config.toml
horizontal_flip = false
parallel_block = false
loss = "cross_entropy"
init = "orthogonal"
muon_scale = "spectral"
orthogonalizer = "newton_schulz_5"
final_lr_fraction = 0
Rows from block 7, named by matrix and row number. Each number is 128 + 32 x the weight over its row's rms, rounded and kept within 0 to 255. All counts start at 0. Numbers have three digits each. After the name is the row's rms in percent of the matrix's.
# fc1: token-mixing MLP up (model.blocks.7.mixer.f.fc1.weight, 128x64), inputs 0-63
fc1.0 114:153132110171143136131164109127154134096102095148122103125121120084159145144075094093154045156228176128148120144153040124089118145143106123102056131115103139129119122186129100131125111135180156
fc1.1 085:139113117087086131147104190128148121109133120145088141134128112085159119114192085109127118140178170130142085085099171169086160109153122198177112157109094086103126072163107147108067104088072104
fc1.2 104:148130119116123182165088097132128114150099155164112084097154153155135098167138098190092101181077096121141178097104112088193218136121099092117082130122183127168094103093144149144113132147112093
fc1.3 094:078093164120109136168153051170093129115107128110122104093108158098147108156059143184113104120104100051183143112158149174068151173119177145151105122140098195127159137133108115113144141151104138
fc1.4 124:165132105128136132128125137081118105183101130116139176084116129143139118131199158091104124133123119088233181122104118116121101117229165134132130160088078069156153158157106120105103143132098141
fc1.5 096:144088101113116137162113115115104155160152096167092101138120137097102145146124158115139098148114088164069111165113166157201097082206094136107166046130161089114158119077143094163124130135179164
fc1.6 102:084141126135126137161159207137157142137163100109165097125126135128077071134122137158153100061110118122094116108048127133122176109109122083198119176140104084101127198079120161169130105122155108
fc1.7 091:123163165157090139164091169125153169126096122128135120105159121134105119117123118156138106118112153143164112178140126113163157145128133184181081113078149152071083117142059069210166147138047119
fc1.8 078:101144191140190121090128122154153150146096119091146166122131093091104130134097144102060192159089139150141121199125190104115090146148076169089117137111133105104167111166130101110180151122073168
fc1.9 099:178074234135120059072126137137098091103134137109140127121110106092131141125152138116111164106120141135118091120183099122153101106158152169069082194155105115151116135074187115149151114103120099
fc1.10 105:131155152172177132122162069152135166141146078150141114112171157166128107142115060172219142140149077137089039132152091151145146102100094094110159129128115080106130136111111167115104127108087134
fc1.11 120:134128133144135145130133160109096092140154102124111120092098203161146139104134145062159218148132122118133114012076115141119134091195114068102124123132105153167156092157113131106123159139138141
fc1.12 077:096165101149130131166142072142115153133124115168161115110117170133122118129138134102150162109161133121104151124131104142127136100096115146138115145178113129108154140146167018022159178185146052
fc1.13 090:135155132104158110181124138183106133142085129129114195181165123149107087080071208136164151157116101059126071181170128157129083129108093151107086148126097129098127136154143075155127112121139151
fc1.14 100:103139182171126172119121100152126170140164133181070113124123118165140138084100157099185175126107186134160038147185081107158129112145092111082160137162131088083084138143110099124154108132106118
fc1.15 079:117145126143127125109100095152131109078089143098127137098113120175180125089110093170137133156130170164129139103058080108224191129109126176113111045158141094140125112092089158119121111159175115
fc1.16 093:169111133060147133118158098094120106106149136152133173128155113158127058105130160142149095118135074170138119052117115127177103155206218111149133137129087146171160128131102152085077128152122115
fc1.17 113:112117120073159158139152113129113093142127121128147157142140127137131110133169066063117150162114097197184070072150121145156107212214156120115120109088157178153135138117113082092107145132147118
fc1.18 126:123140119142107149111123149136134099106106147130193124123111125132117129230205132112130129119109030216169135136153132133033094145141166134117131097067102131109130143136118117122115129145109119
fc1.19 085:135118135152135109139089120138132113139169127069152151124123142189160055084124139169099186215175129113089118094055130189160113140123159107083082139144104121120153072122098146148144148115120091
fc1.20 092:123119126178126186129122115089133177179118094126160120149129137113103167111159123101134148132178094182017122119165103116175070108171176126149138132060168149117105140135066160118149124114123112
fc1.21 089:133080156103136131129138123162162117111080148126123159140166204122100098128118130148152106119161117071119112205100111087131151138126204226156139111104120102098197183173124114117113107108142127
fc1.22 112:091137117109165177153129088113050069133135147152148154112110070155121144169132126119044140122141143113114194093055119116077155091145176149089143113134154092161184145122093139118103114126149156
fc1.23 097:129117168161146108133114142120108108087139104088128135145094158112122105096126154087149123104144183090157148152135067178113180116151135104046255154139106151131119157131098152153127122145171112
fc1.24 086:101142136188155156164116130095094141130171082129156093109044208176183164141127097084108155116116140123175098120195114112155136115085103109082080131135126124064101146134140110122128128101092109
fc1.25 114:146104101114161058070140147139164119101124145105117076142121144144110146126154159080154155081112121090056148089194105102132116160141100150223146139102103131102147125184117096078151123104154164
fc1.26 094:161148173102132080102119122147099078073120132195138118070087100148138116111172139091133114151135103166138163158126165058190186137126110131138094139141153117102172095117110148159161163119048162
fc1.27 095:106153150162123121125177070100138138098160168142104107091168137122119112140152071167183142149120126107102055111184149107103083168161036067127071140118118119132135113094134118121182147161123106
fc1.28 096:151154131101193160107157086132161096141125060089114135097110131119073106125098176158115078107129087139131141092101202187109157108069115137149064126131140155126093162141164116158162096103180142
fc1.29 067:110146116178143079113089119186163144162151099163132081141077123112116180106186140154148132131126143130040116149140061089103089139187126104159123109122095108228121144128118148127142121160123132
fc1.30 092:157142129089118108127113114123198141127113105136112067153148162150124154108089185065094120133124106134176032146127141138134197077149102145153187144084081129077094144140151125108113125116078108
fc1.31 113:162133127129126122120136122165138148110133147071051168195144145103132102118063189180147160157154127030047110114160128130170153093137090107155149139173144112136121105115139137168112130121103114
fc1.32 094:128129089096150045094089106124134091117192115155127111160099144135120058143093134144146156114151097146134143124115139167152138073137134141122072107102179141125136094222126197113125100147192110
fc1.33 092:174142127133104148170119152126178125133137139126133131130085098109141095156129133118137098109081089145172074159027115107173121145126110102118171187138136125060100132088204116162120080119139062
fc1.34 098:150119121083150138121142112155136113100151114122088209128165111121124111108136110099137132163156019101155100127078148188165086101121097110134143196165076139145107085096188144147101122121099100
fc1.35 089:166107077135165141127134153124106123069072146167153143134101103101115128171140118107137091167181098091050152175080097143085107150184064163116105103116161118133107105139093119159148062135163154
fc1.36 093:160118137117071100137096147122139070117203111129078085110102142170155099152134089137160165117160121078151110084137121131115123138173054084128128081135120181183159111101167088093142163148106178
fc1.37 083:143176146132102121166078150192078102144123160079131115145130076195150115123100127147133134162152124135106160080077118111141129090122195098087110093166157094174121133098151036122111173143133124
fc1.38 116:112108118177157111119151119178120130158125133095133155127106147099151123071160160131122136132110047129242160157133127127135034152166087134138134100071063119139129118148136087105126103145155138
fc1.39 104:133120119128133135101109119140108114157097129129139132071173109104161076101182119156098152121149154114116089123092143102119154156108170057191150112074136115138067158180186139067175107068124180
fc1.40 106:183109164128148020052216153137126111138145132102153137111098115111119096161118103153129113124130162104111137184046176123122120149098126121099157150121115101151152047132122133130142136122112117
fc1.41 116:168186131130088134149099143138147129102117106132118095069185118128138079144113146137232148117128108103148065123210136105134134117155052040145139127135122153137112115112101101133130163156119108
fc1.42 112:129100130126104113103151171126090096117113135162167126079065155126132140139133124152130180100136194099078133148183105104188233138090117120098088139175175166149116120137084116123121124085133083
fc1.43 090:144130149201151102109149159145092135078096106182153133115139089110115166146110099120107123101171144178098091113183065124172093115176142114125077118172149089083194135101104166093146132161088105
fc1.44 108:188164121105104133125181107113104115142131157091161141114097137113150126130116151111125123130151107093182105088134067220133182147134126141071174144102175154105114060213167131130162118141114151
fc1.45 082:082111122097134150169166129182104075133106063154193113081097124068158104116089121171085167163139106121090189130115069179072113134130102138163130093130152110138125141192140118121153132128157135
fc1.46 102:180134151158105157103123080117148109180157111112142106087115167164097121131118201127112232166070114141114142090107173198141145121133119063084080132150117155142108117128109167161125109115115114
fc1.47 108:187117098118129133110120107081132123156185137152100095150192142200119112137146134153082147102131121153196095061150086131135152091023143135139109129137098144142137098163183116144123149114080133
fc1.48 118:125147132131154169115125142132159132096121133098079105119160149133139135151100163206154152105086122116040202207128122160140133062059164135120145133152100083085104118143147147114070131124116111
fc1.49 111:150152139147127103134122130134126109102121141138144108184155106113132120119113076254152120146140111158032120205130159141182143084055107096156155099139118100102136103147149102132132121101133140
fc1.50 094:227119131178074134138083151172103158127102112141130122148146120140112146215127125168077127149128163085142145137091139086069150151169090104067093163114165121102129150106156118176133120103106113
fc1.51 087:139172176118096122068121166056151115172153143115118139134098153121142112097135111158105131138088107131150178100134180157141179091128143122139191060165126155120076145071074126065132170120144100
fc1.52 095:167078113130127157178155139136041122114108138086157155157140140171141097120133100176091136200148166076119135132043115133094121189122133185120078126135093139093108118116104176146151109138101136
fc1.53 081:163182158114134177129212128139080162144109115115116141125145182080104107111140080107154075145167162123161122095140132186101113099149084164038084115144159167153125160109103124105126145133091099
fc1.54 098:112111138170141142125129109178113072190170140095143202129143092099120102114152130177102082113115081120166038114135108204148097090099177157096161110106118132111094115158109118112141141177128146
fc1.55 095:080114128135131149189087152131108097130099140146113134185133193089090094090126136104130124073141133144128122154139185130161139097172155106129102094099143136122127100182044085202157172121113072
fc1.56 096:102131147123151115139076123122145110145154120162163124188137101093125106120051204222153135140151137044073160154134115124117143112096085093148097136067080125117145118101152146113141118164120150
fc1.57 097:095160140070158112144093138120110136166149137108148131125133120146121116143142107136135175094066099123165153152133218135113123133072112099156201174107095144172158086078081053144131167143105088
fc1.58 096:126108090080108104143089100082109110135135135115098066134196191133141119096076184115115115129167056203154128179170126135123154065136136095165092172087130111145177127131121157141134126141129132
fc1.59 086:095113160151155157143103168144159129122090143113171151150093121105128138095140086168181107118194121128173156026118085087163102123099146163108076127104122097108173109083120200121128146141151094
fc1.60 121:161120129137109119085125131158147144144084132129134115138147117154090145201079143092170131104124255189104141115119097123100185156124146117146132029119131131151143140104096077116111104137130132
fc1.61 090:156089122121127137114122145135127113115137120152083162149127132115100125136085124088145164102128130151150190102192211136128092129167099064134222105124168126116079095098114161107177154166068097
fc1.62 094:163154160136125139112138109094155116120114114128092127099131144115133099133137100090222209130126155112152090053140169151143114119181109032087162129114102121166161117098112159090151126169171140
fc1.63 083:115141117116120132095102058136095108111102195129116119104168125104136150111070152133189133122137105155161143150138151126150154092111160157117140098104160119120133138111207175175037158117083205
fc1.64 095:104110129112112187100118111162159088127116115129102128172137129146117145142130135136091084137163124140126207123121139113135116096221226170165109119166108136182174167112153102067087142089117137
fc1.65 121:143154132160130119125105148168152121145072118163119118094157155116118097128131097155166145147098110143140100224199134133122117159027077189147143134122122128079077134096122168128104099109071118
fc1.66 087:170087146136128107133120103133133131126128150131152184086151117060133149110106138160098128139118088195150158123159126096164159111061135112063169110103159123132127096162157200158067101197102175
fc1.67 102:149098151103134107139143109113111149132112187114099125138121185124173132160121131130155108126123118111127214114073126102151162186140023172146100155127114067111180097102140148070120176103162120
fc1.68 106:163127183134179165110125112110117129120128156142127126179179124116092159116028168179111108111107149063116150085187137121168111074107084134161143115112084132135132173160098138094107087114146175
fc1.69 082:126116178148103142119148110115101165183107162182143083150160122182142159128092083189208158127103148139093124150123086125131094125177073093129122133099091121143128133111167127068116070155188157
fc1.70 129:123117137159154121129120117125108119106162156124161111121095091161162150108121101126078179232138112124124114131039161191122107129085159091033110133136154138127158110074134127128091132124173147
fc1.71 097:164118115135121105138100136139110106131107105102172101114101112124136140120148185127185132081136089095104069190118129139174148091191147094181111039133135094176162124138071135191105113165141159
fc1.72 091:106145070128090190146170149117105162146147133157175106120123154125117136129178128127154148166133137122113090091110092150155134121095146130092135105122104100111102103224207162131073139125075209
fc1.73 081:192087094166094127100116091188166116098146103149116095164123114129143130119181150255170091102118129105089099194153128129141133164098096107144136124111182134113121093116144122114154123118123154
fc1.74 109:121099172163191135172098106098094100134107085110163138077214199120092127147163067097199129104141117111124068078101172137113116155122080088152123138140104157160148127132132147117119131147131135
fc1.75 100:141113157086129132128169076107113116105131121162088078135113131175166115114176102145155171133082120084131196105150120170123104209101080148133099139150138069128149174136183100090191135105102096
fc1.76 073:030144156144110111085159155110115098134158142128134107117093121161112132164206164122074116184105141051108173129073117090138157079131124161158112106144169116123159129140106098119149166087099096
fc1.77 083:139142124089134117120158106169096130112106129136091071122191161149134129153084073146108136155136107095097128141072156182135202139117112058069150133126110099140181091052129174139086165133131117
fc1.78 100:116077114097112134109130129107164083092128095106106113115126130142135134139122105148094150136090132151159028132150127145125081113110166098134196100128164156070160199079089081112153082110163190
fc1.79 088:132178136140125126119157100136132108126122122111120191085123125153117145167162114145111116140124061123107120148117088092131136172059150118231172180135122114126095086095157067124059149173168098
fc1.80 099:134175120136117132113119152181147125136149110104113170157138134135091132119098229163123126125135136049127243145120142112156079047097134140126142136120083094104100125140137154098119141079129117
fc1.81 120:125116169104129135118126123124132142107137137109167077131124123105137118205142047146141154148115158213170078115126127116088172219163117127138126050065110141112167115139116106083126127115164137
fc1.82 130:187134152149107098119129178122171109091118121151142173102139134130130112065230215138108126127122075055175138117122162165077071075091149132126137129105127119118119115121153130131149095126123138
fc1.83 121:124118126145141138136122141128098149144120173127110112144104140131153120123125146108179068176255156143122115149071028141125157114137086159088040105144132126129130160101097126123122123104117139
fc1.84 104:176075151114116099121160149108077125150089127075117146114138116143129114183098095181134186091109125084168127123133134145054158121122156129164114203137065127096174074112071147173153125136139123
fc1.85 111:120101172105143175132118105138101168133146158207117139169093112143159128086097177160102130180058166168117139104125117054137129154087113096061137142155093161110114126116119082170130128141090185
fc1.86 088:088140143126149158157163167086132154163136146133142109102153137085134104193106127136105097223147117070124116075169189115177128100132119218144158140117100093114160167145186134109136114120151125
fc1.87 103:114134077120150073082100126137103092096129143138155137079143086194111130133136080149108131154101164109167129137159111125190126095177114055153129102148142099147085219108193145113155120107144163
fc1.88 097:141149095143101124095089139150130095134130111157139113123106138116084139156111123122158080175149107159108158110124132161125055152124103229022163174145129126144148097065096106129130152110087169
fc1.89 074:129121111107163165123167163109170165129142138041128126111141132169157155138135146114100108205143128114140097143095149137097171053116147080118187114192053165142140113118112149124124166157147073
fc1.90 108:145158162183129111121142154153159108117135087113162167118130095092113127152125146122067159096134134140098026168147118181112110121180168098130084088116085142102108172106127152179081128068139175
fc1.91 100:141130201136168121129049149121127064113138132098142075171137113113103136146134185107113102138083094144159139103140170101180136123172151141175095177105138129111173167055102082088110135127143090
fc1.92 092:092127110155131098089124154162123085140165157096131129129073125117122123133218204151121125161110089096215177102126121120116043045105144139123125131179099125117130132141121150130100147128118107
fc1.93 091:102115140160170161109142127101114141146165111118131125141130107125143092153138108094201151140131144119094141120243187159158133151137067104189177114133136122109063073110143140185110094118096104
fc1.94 103:110140088139136106120082148153107093151116116131103138087162125101124125159141057160115104183135162112130081078157154139082117143148202125116107123149126129078135090204167135143165160103057198
fc1.95 120:095119165159146126115110088129164115150105100121123102171195121126138148109049079184116131160116149068034094146131137158143183097057090142106108142163174147136102119106137144159144152145119108
fc1.96 082:113111154137172066071212119137140140080128116126131134137175173115138114129100083119166120119124108114092156140095133132113097121173096150155123182102058111162125058127145075091152197163115104
fc1.97 097:077119161106153159161045132099096130166072149112144097088115171137144130170166086060139142157107159208206104105118132133075090123181109121123094126138123108114149114124115109135135097149130163
fc1.98 090:084116156122088142138140136141111097071151125122106127166141121192124132124125107145081176191165095133100140086050085124151130118114225074084102124117133095134197169115104154103143147144140122
fc1.99 111:101153113124136137189115105161134121138127169150091151156134155121154085111136147090124217112076132130134181113143038131142162146149124132035186125125105103127126092204118124135139171114133152
fc1.100 097:139112164103124145150073139129082155149079093144096125134136143094112178112169141173116108154151111121124115123162208076166174130205167098091064114111141083147119178173138176091121134101139106
fc1.101 099:153152102110099127164174131102156120075155199134171096154104101140134122171112132117188184083082152170117192138076043152145111135109099109126181147172101085120123155092119111139104125129148114
fc1.102 112:145123128096121109120129090109115124163126138145095074121139138150175153166150135125142127156108137107118112234075102150114153158175138010152144123151085140055109136168131109162084146154134135
fc1.103 100:096144118126192108089137170142117103151177154077144107108122168136163096125167159080163148117103093090135139085159132111124116092176093101191064154141141110136088091140167189116166124106130053
fc1.104 095:067106202148139124129137123074136117161125161168121115076138126108124101188162140103143163189124175130123132145071154190058180126143162148056105095117116125145157130070109131152107118155124123
fc1.105 119:136169143126120132130153082107158114123131138102113110110154145137117118136134075129154131129206145151066033126125122123119150213070046114128107145096178193171096117114111117120178133126119122
fc1.106 108:149150120131124123134143113104157149128109135142135133160103127152115159132083158149069121146144099161090238179148117104117142045105204183117120128128121056095101129124157147124084090105089159
fc1.107 101:158116108102134146114137168139133115095113128125167188140102094152080149114224208132153112119111058090141119184144099142101072134121131185146178097135131111084102144150132138127143151098082082
fc1.108 104:185095149154069125140133124123119134130146123109119152090097144123112113146105141099145083165117170136096160158077184118114108108192088161083166095121126156095158076203190157117063125130178102
fc1.109 103:120138160146103171148111114142167162095131113150113106145155124109086087123150149111156155083164150168169151131077118120122125118073104099232047116077190162148139112086108128087123145079120144
fc1.110 115:111154174164133133118123129144119145120109154151115125137095109150141113093125155125134180164150101131112173024177217157106139111137082051144157140109113124132089061090160151138146143128097073
fc1.111 096:116107093119159095149150122110074126181159190125176101113130176140162131143119124109155110137156142125161139168080121189141135142087093030133137155118129113195103192154128139098159141065105149
fc1.112 101:164116150186099072129159096095098147101060126154122114138122108156124143116132087146146125166126132092133214130117155063126147211102157155190135136143076102130114167096146166154129096154134079
fc1.113 100:077111111104140072131100108110182135140121150132077105144091176164133142113119064181111140163126065089195070140149130141136153135109166182116157111067146155121091192100119109105114119106154170
fc1.114 095:071157098123105106118100130140143094144193151113162141152151124111151104163088118115155115105123095133188170078124128155126078099124143192069131133191118147143106102235125107112177129088105132
fc1.115 099:129138189103087115116097098166154076162126135148126168120119156088117154082115125124181115126128159169021161132111120144092105135132202159148146123112144053182182133166124127136103121155152120
fc1.116 121:140129136155135127117143115098129135145108117128167105136150199135126098102151158037197206134155144138128051060149173129152111170098088090084113148165101129095090097142160136114144094103124118
fc1.117 083:190137144101094092055111114095112109134090087136163086121153134163140148164107076113182149123122157139130194091116099108110083132084167086142083115107184158089090171141100098151131151158095087
fc1.118 107:144119175140140134128135128168133121141147116099095119148120149070127164076137166193057127146156102093115089051154119145152090121065229127109149123137134179082149106149152108088115110147135105
fc1.119 116:154152116130135123117147156193117172125125117104080120149129100127143117114126182145133106116160164060161236169137140136129079076179193171129145130119077083122099119143127115086077092118131142
fc1.120 091:079178100141180116068103105161068133120122122160178108111113123121155117126058165111130148145118123123116180102159154148112126114056183108090101116119204154101112163144166069104102169125144105
fc1.121 078:155090111164125117160134097108124152148123130058137160124047136116163150155150128148149109112164116145135150121132099142155152166075137152046074081139060117086107147084117095130134050125074118
fc1.122 078:113074114148156071161159156141142018162187125141144064117130088125117115146115144133095131166099127144107127148145100137129109166174156167154155173166173166155154149134172119149117144185080123
fc1.123 108:131133141083127102093144141110120114184095097136189128119133129103098145150105088161167095110131117108173119220185119125113156136093096207199149084129122103081095120123171118157169125095095104
fc1.124 117:124127093138148173169120135122119120173187141078173126128086135141066092151097137154182079123121110173115147064035199119155123098126121171167189117142102128136125095158104119134139135122143093
fc1.125 110:132126100084136087126135148115161126151189147136120131129127107140132132134161086226183140123115183153053082180152142111086136108038071127126107153138173118096113091156157144135108120100131122
fc1.126 096:118128137148176185147116161178130119135154202125125152121102166137105067126146104107160166124047111134119095184087083106158133095102127091121185119129151063088114128127144094135061104128125176
fc1.127 101:083129161127108146129103165101107130156165082167165112101161143117116132179152115167076080138085159242176139135158106116061118153095153123123126064078081101141121114134120134110160129134138106